From a checkpoint of a small model that answers yes/no questions on an image's attributes.
Model: encoder activation relu, encoder depths [4, 7, 4], fusion encoder layers 8.
Training: soap at rate 0.0026, batches of 128.
Data: trained on simulated grey scan slices of phantoms with and without marks, 61250 training examples.
Rows from block 4 of the fusion encoder, named by matrix and row number. Rows with one number belong to one neuron. Each number is 50 + 15 x the weight over the matrix's rms, rounded and kept within 0 to 99. All counts start at 0.
# fc1: MLP up (fusion_encoder.blocks.4.mlp.fc1.weight, 384x128), inputs 0-127
# fc2: MLP down (fusion_encoder.blocks.4.mlp.fc2.weight, 128x384, transposed), outputs 0-127
fc1.15:57 54 51 39 20 22 34 41 35 32 73 22 48 39 36 24 44 58 64 50 73 72 47 48 50 66 81 79 66 68 41 61 65 35 55 56 59 62 50 75 91 52 41 49 49 50 54 39 82 77 29 22 42 61 46 72 56 67 43 66 67 65 53 72 32 13 71 33 22 30 38 41 35 24 49 26 50 52 35 92 62 52 32 79 26 59 18 39 17 42 56 57 55 28 46 42 57 36 65 84 54 43 66 30 54 45 37 67 16 30 27 57 40 46 27 63 64 37 25 63 25 72 36 51 66 60 56 57
fc2.15:42 98 46 51 88 36 48 61 35 68 26 31 20 66 62 53 49 57 33 63 58 41 29 50 59 52 08 56 47 34 50 47 26 68 54 46 59 54 50 28 52 78 56 30 88 28 67 31 10 33 16 67 58 34 43 38 60 41 42 36 12 50 19 55 89 70 46 43 86 53 63 88 38 75 72 51 01 07 09 49 66 57 58 49 54 51 93 58 56 69 27 52 55 50 29 63 15 35 61 00 68 30 45 67 68 35 66 42 99 61 42 78 40 69 83 43 42 57 71 44 64 05 72 81 15 55 45 43
fc1.16:37 30 11 52 64 84 45 52 45 39 36 71 10 65 38 59 37 70 48 64 44 55 52 64 38 61 55 65 44 65 48 54 69 54 25 59 43 59 50 52 09 49 68 58 77 48 00 63 72 70 45 55 43 47 48 23 48 39 68 40 51 59 22 31 43 37 40 27 74 39 57 64 49 53 51 67 53 47 47 29 29 46 59 29 52 60 37 44 64 38 70 25 54 35 48 68 36 46 38 68 35 52 60 27 47 46 31 72 94 74 53 57 51 45 56 56 45 32 66 66 33 60 45 65 34 54 18 62
fc2.16:53 46 90 70 44 56 58 50 67 51 16 27 41 60 29 47 43 49 46 58 55 59 39 41 46 07 47 46 59 61 74 56 41 17 52 44 52 60 61 72 89 72 25 55 31 20 78 34 19 20 77 58 51 34 40 68 61 66 12 42 44 46 53 53 81 80 77 59 40 50 38 26 53 45 22 46 41 66 35 61 63 54 42 52 60 36 72 40 63 53 17 71 54 64 65 42 74 44 33 66 57 43 40 79 41 54 65 62 51 46 74 36 57 57 39 39 56 70 49 52 03 60 55 28 63 39 72 51
fc1.17:59 35 43 54 52 24 74 36 33 53 56 52 42 17 40 56 14 33 52 61 52 48 48 51 47 55 50 74 52 53 29 32 51 53 55 33 22 47 55 72 28 53 42 52 49 65 70 53 38 69 19 13 63 53 45 67 68 44 72 63 48 59 56 70 83 35 78 23 64 33 63 57 39 43 47 34 45 35 71 49 57 42 66 60 40 37 51 64 50 39 79 77 56 48 46 34 56 36 76 36 58 42 56 72 38 55 29 50 51 48 43 31 47 76 50 66 25 72 56 42 31 56 45 55 57 48 48 45
fc2.17:52 77 76 62 58 56 46 67 56 37 58 38 43 74 46 45 56 68 51 35 45 46 53 21 57 37 35 39 53 60 53 78 46 35 49 36 49 68 58 27 53 45 49 37 31 42 38 64 66 12 44 56 39 63 60 46 43 60 31 22 58 46 48 40 56 56 39 42 59 60 34 50 78 37 56 54 51 41 48 60 30 50 52 56 31 67 48 56 68 54 52 45 33 60 59 46 78 57 51 64 48 68 47 26 56 65 42 65 47 49 63 56 47 48 40 44 55 56 56 39 96 46 45 68 37 39 79 61
fc1.18:07 54 44 62 44 52 59 41 64 66 57 19 74 49 45 28 49 30 44 68 83 46 52 73 56 91 86 58 71 38 79 75 42 55 55 52 67 27 42 38 31 44 82 45 45 68 42 52 31 58 34 38 39 49 50 41 60 79 44 46 86 54 37 53 64 76 52 38 63 46 54 59 59 55 39 73 40 58 50 49 28 17 53 72 49 20 39 22 64 55 50 40 50 48 27 59 34 44 74 54 30 36 26 26 51 64 73 51 56 30 71 38 62 58 57 34 76 61 43 24 50 58 47 61 55 52 52 60
fc2.18:46 27 31 52 44 37 44 57 39 39 33 48 10 42 56 54 32 49 54 43 42 76 57 56 41 40 69 50 43 73 51 39 26 42 64 69 46 52 50 59 60 55 36 38 64 42 60 53 56 44 37 54 56 45 78 53 76 48 72 47 28 77 61 50 43 38 55 35 57 66 67 45 56 43 69 27 49 46 57 43 43 62 35 44 54 50 39 40 48 61 48 67 36 46 76 28 85 60 61 39 56 52 52 59 49 80 36 40 43 58 44 53 47 44 51 62 44 50 34 60 67 21 73 44 73 40 49 42
fc1.19:34 49 43 47 42 53 48 37 46 48 50 52 47 44 50 49 47 43 44 64 48 49 42 55 66 60 34 63 25 49 56 50 64 57 44 49 65 48 62 41 48 48 44 65 59 53 34 51 53 35 51 36 51 52 62 57 45 45 30 34 43 51 41 39 62 45 53 69 44 44 58 58 46 36 34 27 43 59 43 49 74 63 54 23 33 55 55 54 47 51 51 56 41 60 79 62 87 50 63 47 59 51 43 61 57 08 58 46 52 29 56 50 47 74 49 43 66 41 60 55 30 48 29 21 71 39 37 56
fc2.19:69 74 19 46 62 57 59 47 57 45 71 60 58 49 44 55 47 52 61 68 39 45 41 33 37 29 58 35 53 56 56 64 43 46 33 30 46 52 40 58 43 44 51 53 63 39 62 44 48 47 38 56 70 79 43 59 54 39 67 56 58 62 32 73 38 20 40 47 48 52 50 49 34 45 40 69 53 59 66 53 51 29 62 50 35 71 30 57 60 53 83 34 29 43 42 50 40 51 61 38 53 60 41 67 40 64 39 62 53 51 45 43 51 35 57 51 18 55 49 57 56 69 55 85 33 59 57 34
fc1.20:24 52 40 46 41 55 68 33 43 56 32 58 44 42 63 54 34 27 49 38 48 60 40 24 52 64 45 57 53 46 59 46 22 23 20 55 35 46 62 60 62 63 40 38 51 48 47 64 48 37 42 46 42 60 58 61 44 36 53 39 44 56 57 55 35 32 50 54 57 34 53 41 54 37 40 42 57 49 36 59 51 54 53 44 56 40 60 65 51 45 55 57 62 50 59 56 47 41 42 46 69 38 67 50 54 60 50 50 52 61 40 49 37 34 61 53 48 41 63 34 35 54 54 57 53 40 48 51
fc2.20:50 57 60 42 54 39 42 36 44 59 61 46 69 70 39 56 61 54 77 50 61 37 34 69 26 43 56 45 63 42 49 59 69 66 68 44 43 32 43 64 49 37 58 54 56 29 42 39 35 55 47 54 56 53 41 61 70 70 56 52 36 74 41 44 46 62 54 69 48 51 75 60 40 76 57 47 50 62 63 26 54 68 52 70 45 53 52 43 60 56 57 43 22 48 46 46 51 71 74 48 31 62 37 68 41 46 40 54 50 44 44 48 60 53 26 32 45 59 40 47 64 44 37 51 79 34 69 46
fc1.21:44 58 53 51 16 56 38 49 54 62 55 48 43 63 63 49 51 39 69 42 50 50 53 56 60 59 54 55 32 56 45 40 69 58 58 46 54 51 46 56 45 49 49 56 40 55 64 41 50 42 48 55 33 44 51 53 50 38 56 47 54 45 46 51 46 35 38 48 50 53 48 53 76 42 52 39 78 51 62 43 22 54 42 63 52 53 52 38 60 61 65 54 54 42 41 37 35 62 54 40 53 46 49 41 51 32 56 55 51 53 51 38 54 52 63 53 44 53 43 30 25 53 55 55 49 49 39 55
fc2.21:44 36 50 61 64 60 56 37 47 53 55 44 48 38 60 58 50 46 58 46 48 53 72 59 28 45 50 57 49 40 24 54 46 54 61 28 61 32 53 49 38 44 49 32 48 46 53 49 36 62 67 45 51 27 52 44 32 57 53 44 46 40 52 50 35 46 44 48 57 32 58 58 54 55 56 52 36 63 71 75 60 53 45 43 64 58 47 43 36 44 42 55 35 37 60 61 35 39 39 57 61 39 60 68 56 53 58 41 66 50 64 65 62 55 47 34 49 57 41 69 64 62 54 38 68 44 39 49
fc1.22:15 46 67 53 50 37 42 46 57 48 22 57 31 28 46 47 55 23 66 64 70 40 50 48 40 58 66 42 17 65 26 74 36 53 72 28 52 57 46 62 35 54 40 78 41 43 54 59 55 40 28 44 62 19 64 46 63 52 44 57 45 64 39 55 43 65 50 35 71 63 24 41 46 58 62 36 34 56 13 32 45 45 47 72 35 30 62 67 49 30 53 75 63 60 66 24 40 39 57 38 47 27 59 55 41 27 39 36 57 48 43 60 61 73 39 43 42 71 59 47 69 42 68 50 33 59 55 64
fc2.22:63 74 29 46 42 49 40 43 61 32 53 59 74 36 54 44 47 70 41 43 34 35 67 47 70 56 44 63 81 51 56 32 60 65 48 65 49 54 51 62 55 54 38 31 61 49 42 63 70 36 26 53 20 64 20 55 45 34 71 40 58 33 33 52 67 52 50 49 53 61 47 56 55 37 49 62 43 35 76 70 34 34 68 52 78 59 61 48 39 62 70 49 32 52 16 55 62 83 43 46 55 57 51 40 41 57 35 58 38 68 29 53 62 51 40 51 55 36 45 48 40 55 53 55 63 56 67 59
fc1.23:46 45 70 67 57 00 45 56 65 59 50 47 68 36 63 82 54 28 61 37 42 28 32 42 67 58 33 44 60 44 56 53 26 50 34 35 75 61 44 53 49 55 38 61 43 44 42 61 40 34 53 14 51 65 55 41 55 47 23 57 50 68 58 57 39 62 40 58 42 56 37 50 47 47 18 53 45 61 36 54 43 62 64 75 52 32 19 52 40 38 41 26 63 58 61 58 47 60 67 58 91 42 68 37 48 48 61 56 67 62 47 64 44 39 26 58 54 46 58 45 36 34 61 32 75 51 44 27
fc2.23:43 52 28 36 44 86 57 23 54 56 42 63 40 55 28 28 41 70 25 80 83 53 44 34 56 46 38 31 65 30 21 53 71 64 77 43 49 40 49 56 37 44 84 68 34 52 30 32 26 55 53 88 32 27 35 60 42 34 61 67 63 32 61 47 65 57 93 42 42 67 45 49 53 44 78 68 43 51 77 34 63 51 54 14 53 54 54 70 52 59 52 58 51 60 32 53 59 45 32 46 45 32 66 92 54 37 51 55 56 56 75 38 69 31 84 44 73 52 34 41 40 49 15 45 39 38 46 67
fc1.24:35 49 49 56 48 30 40 53 45 62 52 37 47 53 29 60 47 54 35 58 50 56 53 41 63 43 44 50 68 48 48 39 51 56 46 42 60 68 43 56 48 58 54 46 47 42 59 42 50 51 49 58 48 43 43 32 39 51 41 48 63 54 47 55 54 49 43 56 41 50 57 49 57 37 51 60 44 59 37 53 50 50 60 51 43 45 50 63 53 56 46 50 73 50 46 42 52 49 50 53 50 51 55 57 45 55 50 53 48 44 44 52 36 50 65 50 57 53 46 48 63 57 46 49 56 59 73 40
fc2.24:79 28 44 44 54 55 38 53 54 28 64 58 51 41 58 43 50 50 70 26 35 50 48 47 64 59 66 61 36 46 36 37 53 53 48 21 35 43 61 43 45 48 44 47 50 39 33 67 58 42 35 46 26 61 51 66 77 45 38 48 47 49 52 29 69 61 46 53 58 51 38 41 18 50 57 41 49 50 50 59 38 44 42 41 81 45 58 32 33 45 62 41 28 39 43 65 49 30 53 41 67 38 36 50 38 45 59 47 53 47 56 44 61 46 35 19 55 42 38 66 39 44 57 41 55 46 28 62
fc1.25:68 61 70 64 44 43 66 65 49 40 52 59 48 56 36 54 60 29 30 58 39 33 43 48 52 55 34 52 22 72 44 51 27 51 46 50 21 24 46 42 60 61 39 61 64 54 44 58 25 37 52 44 56 52 40 39 39 73 40 66 54 53 46 58 79 59 48 46 65 42 48 41 55 49 50 66 81 41 59 30 51 48 44 42 44 33 47 50 59 29 38 52 49 44 45 45 83 44 48 66 61 43 28 51 57 28 46 27 52 38 72 94 55 67 63 85 50 43 46 51 16 36 40 60 46 54 37 54
fc2.25:46 36 29 19 38 48 58 48 38 49 50 48 39 54 49 44 51 65 72 25 35 41 38 55 55 34 79 39 57 23 25 35 63 54 53 55 47 79 55 54 37 21 38 33 54 60 50 72 58 58 48 51 43 34 60 48 37 33 52 25 54 44 22 39 48 14 64 49 21 63 44 68 15 70 46 36 40 46 43 79 50 49 42 74 13 39 59 24 51 61 45 64 54 41 39 60 38 53 37 32 41 47 58 25 23 59 31 49 40 63 38 17 42 32 27 65 46 44 50 42 65 72 50 28 73 58 69 58
fc1.26:43 41 64 69 16 41 32 62 46 38 55 75 65 41 53 52 44 50 49 55 51 76 56 71 57 62 22 41 30 63 35 35 45 46 47 43 36 45 49 42 64 46 50 27 65 62 59 46 71 54 40 57 58 55 64 37 69 55 51 47 29 33 49 49 57 47 60 63 32 54 39 39 45 44 39 29 24 42 74 36 64 56 72 60 60 50 63 45 58 52 57 39 86 52 70 47 62 37 69 49 45 52 57 43 52 63 32 15 41 59 52 45 52 70 40 51 76 46 63 43 67 33 45 41 52 60 44 30
fc2.26:66 76 34 61 74 61 62 72 46 57 63 48 34 72 60 76 69 45 48 35 62 34 32 38 40 55 59 45 83 43 61 74 63 38 63 27 54 52 63 49 57 44 77 60 67 52 51 74 32 43 79 55 54 48 53 86 72 66 50 56 62 76 50 61 59 48 56 42 57 45 49 59 54 61 43 72 77 46 30 50 66 68 54 42 39 62 52 31 60 59 45 47 53 40 39 63 57 53 56 61 64 59 27 47 50 45 56 46 65 45 54 51 53 63 63 81 35 64 34 78 39 77 64 91 47 62 42 57
fc1.27:45 54 42 59 44 53 49 43 45 55 48 45 50 53 67 58 47 44 52 43 31 49 52 52 52 61 42 60 45 62 58 54 48 69 40 44 46 44 54 44 55 55 57 50 51 50 55 40 65 46 51 48 48 48 53 59 48 43 50 58 47 44 61 49 36 47 57 57 48 40 47 62 59 40 64 47 64 45 53 39 42 51 56 59 37 50 41 48 60 53 51 59 49 49 62 42 51 58 48 56 54 52 50 46 57 45 47 43 44 42 49 47 50 40 59 56 50 67 46 49 44 50 47 50 48 42 50 51
fc2.27:65 43 61 44 72 44 56 37 47 70 27 53 55 43 48 58 45 42 58 53 58 46 49 43 55 51 45 59 42 52 19 69 58 43 57 38 60 67 41 52 52 48 55 37 47 28 43 61 37 67 74 37 38 49 47 30 61 55 50 47 54 34 36 53 45 43 48 56 46 56 60 54 58 58 37 53 47 58 56 78 69 53 40 35 75 62 81 64 59 31 66 57 53 63 42 43 46 66 36 57 38 51 56 29 42 62 57 61 68 52 60 54 51 65 38 53 49 47 51 58 42 47 55 30 64 60 58 55
fc1.28:28 55 21 41 18 52 65 48 33 54 48 29 75 56 28 43 32 41 49 44 53 55 46 48 50 87 19 61 62 55 53 59 51 60 57 56 46 29 50 45 25 59 64 69 37 46 38 76 26 42 62 50 35 15 56 44 42 56 75 60 44 57 68 52 50 40 75 99 31 41 57 58 66 37 28 50 19 56 54 59 89 54 52 50 51 43 29 48 52 49 39 48 54 60 51 53 36 66 28 55 54 48 42 67 50 61 47 52 68 54 44 69 61 58 60 51 38 51 45 59 81 33 49 05 42 25 26 21
fc2.28:48 45 43 72 78 37 47 41 56 71 50 86 46 60 46 64 29 58 48 42 37 55 36 49 66 49 64 38 44 47 15 40 80 41 35 66 47 40 50 52 61 25 32 49 62 36 47 30 55 38 45 47 59 47 49 42 29 42 56 32 58 52 65 24 46 37 28 60 70 50 46 55 44 56 55 58 69 55 65 56 21 39 61 23 77 32 59 63 48 34 82 67 47 30 33 44 29 56 64 49 53 49 52 74 35 33 37 64 53 49 55 33 53 23 69 45 55 56 43 69 14 55 56 53 52 25 41 48
fc1.29:42 64 59 47 30 50 05 50 79 39 72 54 74 10 53 56 23 25 77 61 53 50 25 41 33 50 52 41 23 36 56 37 41 45 82 25 84 71 64 70 89 52 40 85 40 10 82 34 52 32 37 23 51 36 54 03 50 08 99 28 44 46 56 17 68 48 52 52 68 72 14 48 47 41 99 48 49 62 41 50 39 47 25 54 11 65 67 52 70 23 68 48 52 44 34 63 66 75 35 19 46 53 56 13 14 39 18 50 84 38 48 40 38 28 78 41 78 99 51 46 76 41 48 74 52 51 60 60
fc2.29:53 60 37 67 71 48 54 51 27 47 33 47 47 66 72 32 86 52 28 48 40 65 54 58 67 64 09 64 61 29 55 36 38 20 50 37 73 49 55 33 00 60 60 51 48 67 35 31 80 50 34 81 49 61 25 64 47 88 33 72 84 78 48 60 35 10 43 95 39 42 49 56 32 60 02 49 47 38 56 48 97 62 46 78 97 39 73 25 01 65 44 51 78 66 35 49 42 46 59 86 37 58 25 51 52 30 78 31 05 16 45 48 35 34 36 72 19 11 49 27 47 87 88 26 41 73 34 45
fc1.30:44 31 70 31 68 66 46 44 09 55 56 45 59 74 92 28 54 66 69 53 39 61 58 48 44 77 69 41 47 36 53 48 68 68 30 25 22 68 64 55 89 33 28 41 30 39 43 42 37 57 70 62 19 50 65 36 71 31 03 64 50 22 30 82 36 30 45 79 32 27 55 64 45 52 88 44 79 57 61 55 37 43 35 79 54 58 41 81 50 65 66 72 50 40 71 28 62 62 52 45 81 43 38 84 63 81 28 49 71 34 20 27 47 15 62 75 63 63 56 48 25 55 32 29 54 72 62 30
fc2.30:54 73 53 68 47 59 58 31 40 56 18 62 54 67 25 43 45 63 47 50 50 53 36 56 54 16 12 66 70 57 77 58 56 36 46 65 80 44 59 50 26 66 64 52 67 22 45 61 56 42 36 47 63 57 61 44 36 58 79 55 42 67 54 39 62 51 62 29 35 64 61 53 46 55 64 63 25 47 40 34 65 83 60 62 48 61 75 44 59 65 55 50 42 46 51 57 50 62 59 45 18 87 56 28 51 20 88 68 41 51 74 76 52 72 36 49 35 34 22 43 60 26 39 69 73 22 54 67
fc1.31:35 38 29 26 39 41 29 58 50 48 76 51 45 49 61 41 32 40 57 38 45 50 38 25 38 43 36 44 47 63 56 36 59 49 65 60 92 46 57 69 66 52 41 40 64 48 51 58 61 41 61 34 59 63 47 53 53 35 66 58 52 49 71 35 46 46 20 57 73 53 51 48 46 31 30 52 32 59 29 60 51 47 26 52 75 55 57 55 34 66 75 65 72 44 62 62 30 59 46 70 45 58 29 47 46 56 58 62 53 29 43 43 62 60 41 79 55 63 46 63 39 54 75 29 31 57 55 47
fc2.31:75 64 41 68 55 59 38 53 46 20 33 56 62 50 62 55 43 43 41 46 47 32 52 64 34 51 24 26 82 52 37 48 42 54 52 32 47 63 45 48 59 43 63 50 43 52 58 45 58 30 32 58 37 32 70 70 40 60 69 55 47 31 46 49 49 38 45 29 37 43 49 45 43 41 60 41 39 72 68 52 48 21 71 49 58 47 48 44 32 57 21 52 28 57 44 59 30 45 35 43 52 31 55 68 47 49 33 23 38 71 53 44 71 32 50 44 36 39 57 42 72 68 56 64 59 29 41 51
fc1.32:48 60 36 69 41 62 44 59 59 70 46 37 37 53 60 62 48 43 53 52 52 37 43 41 63 62 58 59 42 45 38 55 51 55 64 56 59 53 40 62 45 63 46 61 35 57 47 47 47 39 36 36 47 50 53 42 46 39 60 46 64 45 52 52 45 43 63 26 38 27 51 63 41 49 45 50 40 76 45 54 43 45 59 44 51 38 44 47 46 64 68 67 46 44 66 45 41 47 46 47 54 67 59 62 49 27 54 49 64 42 41 43 53 48 49 57 51 43 57 68 47 65 42 49 59 49 50 49
fc2.32:56 63 39 36 63 42 57 69 40 38 63 49 46 34 50 61 54 37 51 61 60 69 48 47 56 53 42 40 51 37 00 78 50 42 55 68 47 50 65 45 46 40 47 39 51 20 65 41 43 50 88 47 61 45 38 28 50 51 49 40 60 47 29 56 44 28 57 30 41 60 56 63 66 51 62 39 41 26 47 53 65 62 35 51 24 58 44 56 54 63 49 66 37 51 44 61 41 48 38 48 61 38 53 87 49 79 47 81 23 54 67 50 36 61 67 55 34 65 47 40 48 36 64 46 63 36 74 58
fc1.33:55 47 35 65 62 60 38 33 61 28 35 47 68 52 37 67 54 80 51 50 46 96 56 40 58 52 43 63 44 38 23 21 66 15 61 51 79 58 61 42 29 45 44 58 58 48 55 86 74 57 54 47 55 38 58 58 32 65 43 17 69 52 52 61 38 56 48 07 32 68 49 78 54 66 59 57 46 40 46 71 50 42 43 52 35 36 78 80 46 70 34 28 38 65 58 56 30 36 62 37 40 63 47 55 69 60 18 57 34 52 46 48 68 75 41 59 51 30 59 62 85 25 35 41 72 70 57 21
fc2.33:36 76 63 46 48 20 40 49 29 51 69 32 46 69 56 38 42 14 47 62 36 35 36 66 46 44 56 51 52 51 95 78 21 76 50 49 35 66 41 78 99 59 40 46 48 45 41 47 36 60 39 42 67 64 38 38 51 46 74 69 31 49 59 61 45 42 44 57 73 59 55 29 36 47 49 35 45 57 60 40 53 54 66 48 53 46 26 06 48 33 82 71 71 57 42 43 56 51 33 57 48 61 54 56 40 29 70 66 55 40 67 38 29 41 29 60 78 72 29 65 50 64 58 63 10 42 38 60
fc1.34:52 54 48 32 45 83 08 64 73 44 60 61 61 83 58 39 55 54 49 47 54 72 49 34 45 43 77 61 48 35 59 46 28 71 46 49 47 58 50 41 00 60 26 39 60 16 32 22 34 68 25 78 36 29 39 89 41 24 69 52 68 48 52 29 51 51 64 71 22 61 65 44 70 63 64 50 79 74 83 44 40 41 09 49 20 33 17 50 88 23 53 56 66 37 35 46 73 52 52 33 44 51 63 78 40 52 22 65 37 24 42 61 57 60 71 54 37 63 51 66 27 44 50 58 14 56 38 79
fc2.34:68 60 56 63 70 60 82 42 19 39 43 42 31 71 53 69 26 45 67 41 48 21 53 52 59 55 48 77 53 75 47 37 24 30 54 35 78 30 53 74 87 51 63 34 46 72 53 52 77 44 78 34 59 58 54 18 53 97 45 51 55 50 51 57 56 98 50 25 65 45 48 67 55 68 69 38 38 02 47 27 42 59 66 58 69 57 92 17 46 59 88 48 68 71 53 58 39 50 55 59 73 41 68 24 68 73 68 23 39 55 56 31 75 47 10 89 33 00 62 29 94 78 61 10 31 51 32 58
fc1.35:36 58 33 37 56 40 64 49 49 54 39 43 47 62 33 39 41 48 69 74 47 45 70 70 57 65 39 55 53 52 63 46 41 58 64 46 33 46 44 60 31 51 58 48 60 40 43 55 67 35 89 36 33 44 44 44 58 66 34 46 55 30 45 52 71 85 42 49 93 55 32 40 74 57 60 47 32 21 66 65 43 64 57 39 47 31 47 26 72 49 23 44 49 38 50 37 53 46 81 61 50 52 48 52 34 60 58 22 37 25 32 56 56 44 49 65 67 71 47 69 42 55 27 63 70 42 65 35
fc2.35:56 16 47 47 56 65 39 25 55 40 55 40 44 51 71 64 26 72 52 24 54 59 15 25 56 71 70 37 54 30 59 32 32 64 38 67 55 47 52 25 62 43 38 49 56 41 59 59 50 59 22 65 63 25 56 60 32 26 64 44 21 90 58 60 41 19 46 36 39 56 46 44 36 34 45 68 78 51 57 60 55 36 45 60 81 38 31 62 41 47 52 61 69 47 51 55 30 65 26 64 37 37 44 33 69 59 33 68 62 79 53 52 36 46 53 34 63 33 62 49 55 46 47 44 37 47 41 67
fc1.36:60 19 29 34 62 85 55 65 45 16 40 48 50 37 28 51 24 39 35 54 20 55 70 63 61 30 62 77 49 47 39 26 59 57 05 58 68 65 70 61 44 60 67 40 43 58 43 62 76 31 65 66 45 58 60 44 43 51 29 60 30 60 60 48 63 28 62 45 33 39 36 37 48 73 63 48 41 40 53 45 37 23 60 42 69 56 52 27 10 33 29 34 77 80 78 53 52 48 43 40 23 51 45 31 46 30 20 70 55 63 64 18 49 57 48 41 57 45 49 70 55 40 75 44 68 47 80 38
fc2.36:45 81 40 55 33 30 45 36 56 77 50 40 54 64 35 45 47 08 64 46 73 51 43 42 47 69 30 33 36 45 15 75 51 35 67 30 63 42 57 30 30 32 34 57 35 69 44 18 64 54 34 47 33 44 40 64 44 31 49 65 31 55 80 40 14 43 30 60 41 29 53 49 48 43 25 42 87 28 48 55 74 53 51 34 50 40 30 55 35 58 35 77 69 44 51 30 70 46 49 57 47 46 42 53 51 53 45 34 28 44 52 46 51 40 46 88 30 57 42 68 61 47 40 60 30 50 29 68
fc1.38:37 42 18 58 54 52 32 42 36 38 52 39 38 29 66 57 47 55 49 48 64 53 31 44 44 75 52 61 45 47 35 48 48 49 53 53 42 53 53 62 37 70 32 44 57 46 57 49 60 52 66 41 59 50 55 59 34 36 59 68 47 56 72 47 38 39 27 41 67 54 45 56 51 56 45 50 33 37 74 44 57 71 48 51 58 55 36 63 27 58 65 68 54 27 54 44 28 44 46 52 81 58 41 50 52 74 50 47 45 46 45 47 50 41 53 60 59 42 42 51 49 65 54 34 34 71 49 52
fc2.38:52 82 70 59 50 51 50 56 49 57 44 68 55 54 42 58 59 53 62 38 46 58 64 54 51 42 77 41 41 48 85 44 53 45 56 73 42 41 38 41 64 48 53 43 37 67 47 33 56 27 62 39 37 52 47 58 58 49 46 49 51 33 48 82 54 56 54 66 48 56 62 36 67 38 38 64 52 66 39 42 31 41 63 53 52 55 50 43 64 17 38 61 54 63 61 53 54 58 40 66 44 38 68 41 42 37 45 62 44 59 58 62 43 49 55 59 36 57 68 48 47 35 33 62 67 23 58 56
fc1.39:49 48 35 45 49 26 70 65 59 64 20 61 52 50 47 60 61 62 30 42 46 42 51 74 56 61 55 61 36 41 52 49 39 59 54 60 40 58 33 45 37 56 61 67 58 53 45 48 51 87 52 45 58 58 57 53 49 51 32 33 54 60 57 51 42 53 55 67 67 54 39 50 54 68 46 39 46 50 51 58 28 47 45 32 50 49 34 47 53 53 74 47 62 51 52 28 35 45 78 49 48 54 48 37 25 40 55 50 70 43 59 39 53 29 60 62 81 54 51 45 53 53 54 44 46 66 53 37
fc2.39:32 52 48 78 68 66 45 49 58 41 49 38 38 24 72 29 49 54 65 45 48 54 41 39 49 34 48 40 81 64 21 69 54 38 59 49 44 69 74 62 54 38 26 19 19 61 58 69 44 36 53 61 47 18 67 65 40 35 54 54 46 42 40 38 64 73 74 31 37 58 69 48 64 46 66 52 66 67 47 62 62 52 63 65 48 55 57 39 53 58 23 45 43 58 43 38 69 50 45 39 53 36 74 78 67 72 32 51 50 54 49 52 50 73 62 71 63 45 72 73 54 56 55 49 60 29 56 57
fc1.40:75 32 52 79 49 59 77 34 73 76 12 52 28 49 44 60 62 33 58 64 52 81 41 47 61 59 60 48 56 41 63 08 48 25 34 45 70 46 46 48 56 51 33 18 50 44 65 69 70 21 51 36 20 62 58 44 85 72 44 71 45 69 70 58 50 52 36 63 40 50 63 58 55 63 51 73 54 60 41 27 73 28 45 32 48 56 46 83 38 53 46 49 55 54 58 34 51 22 34 39 81 60 30 46 72 18 26 28 49 64 63 24 09 68 67 21 37 58 41 57 44 90 56 40 76 60 91 30
fc2.40:21 65 69 37 27 55 54 32 32 31 75 43 77 48 47 11 49 67 47 21 60 71 51 53 32 55 32 53 42 56 42 85 36 77 63 46 52 50 40 54 41 54 63 43 49 53 70 30 52 71 41 61 76 40 48 58 23 55 85 36 49 55 48 42 48 29 72 31 45 37 52 47 46 52 52 34 46 55 64 64 30 64 54 71 41 54 44 45 74 18 67 48 41 46 48 79 71 68 52 75 27 43 52 72 53 99 54 78 62 25 60 71 69 27 52 87 40 49 48 64 74 30 56 65 45 46 38 72
fc1.41:50 47 10 77 55 63 64 45 40 67 23 59 51 55 56 73 63 67 42 20 57 39 14 35 72 51 17 08 37 49 17 68 70 48 66 85 60 27 72 22 59 63 44 32 43 12 53 52 69 30 51 43 41 56 31 43 46 54 49 39 86 44 60 15 17 35 60 77 46 64 43 52 17 44 47 60 61 64 69 37 67 43 50 78 35 40 39 48 54 42 38 36 70 48 61 60 46 59 52 33 63 37 68 68 66 28 49 30 69 23 25 35 47 55 47 60 66 66 35 41 39 55 58 70 62 44 28 36
fc2.41:63 22 53 22 56 50 27 52 41 42 56 70 53 53 60 18 57 53 47 71 25 41 91 56 18 42 96 81 58 47 82 12 40 57 31 20 35 51 16 74 49 40 46 40 71 58 62 44 26 56 50 55 68 45 71 38 60 48 63 50 32 29 31 68 66 43 50 44 49 46 59 59 51 44 60 58 50 37 22 42 65 52 48 25 55 58 57 64 60 49 57 28 38 44 34 55 23 48 40 43 46 63 25 29 16 52 56 64 41 67 53 56 46 41 77 54 30 48 34 37 65 34 40 16 13 53 53 50
fc1.42:51 47 45 38 52 61 37 55 55 52 49 39 36 64 53 71 50 57 46 68 43 47 53 50 59 73 64 60 41 59 51 40 53 58 50 53 47 46 52 61 59 66 27 44 63 36 45 50 58 47 58 22 48 70 64 53 68 51 48 41 53 69 37 66 71 52 56 45 50 46 45 51 56 55 73 53 68 44 40 54 42 31 49 60 46 57 53 55 50 54 53 65 47 51 54 72 37 56 48 37 59 51 64 52 62 56 45 53 63 62 56 72 58 59 53 37 46 66 52 63 33 55 44 37 36 33 40 40
fc2.42:45 23 70 68 41 33 56 52 58 55 63 59 39 36 48 55 54 44 44 33 63 62 62 70 58 43 35 52 61 59 47 49 51 31 41 34 51 32 54 68 53 60 71 62 50 52 53 53 41 46 42 61 58 37 32 70 43 60 64 59 48 47 79 40 23 69 64 63 60 51 64 38 56 47 11 63 56 40 51 56 67 63 71 45 85 47 62 67 47 36 68 41 55 71 74 41 67 24 42 94 31 16 49 53 61 37 44 62 41 76 63 43 49 59 49 45 53 44 46 47 55 48 43 58 79 69 53 62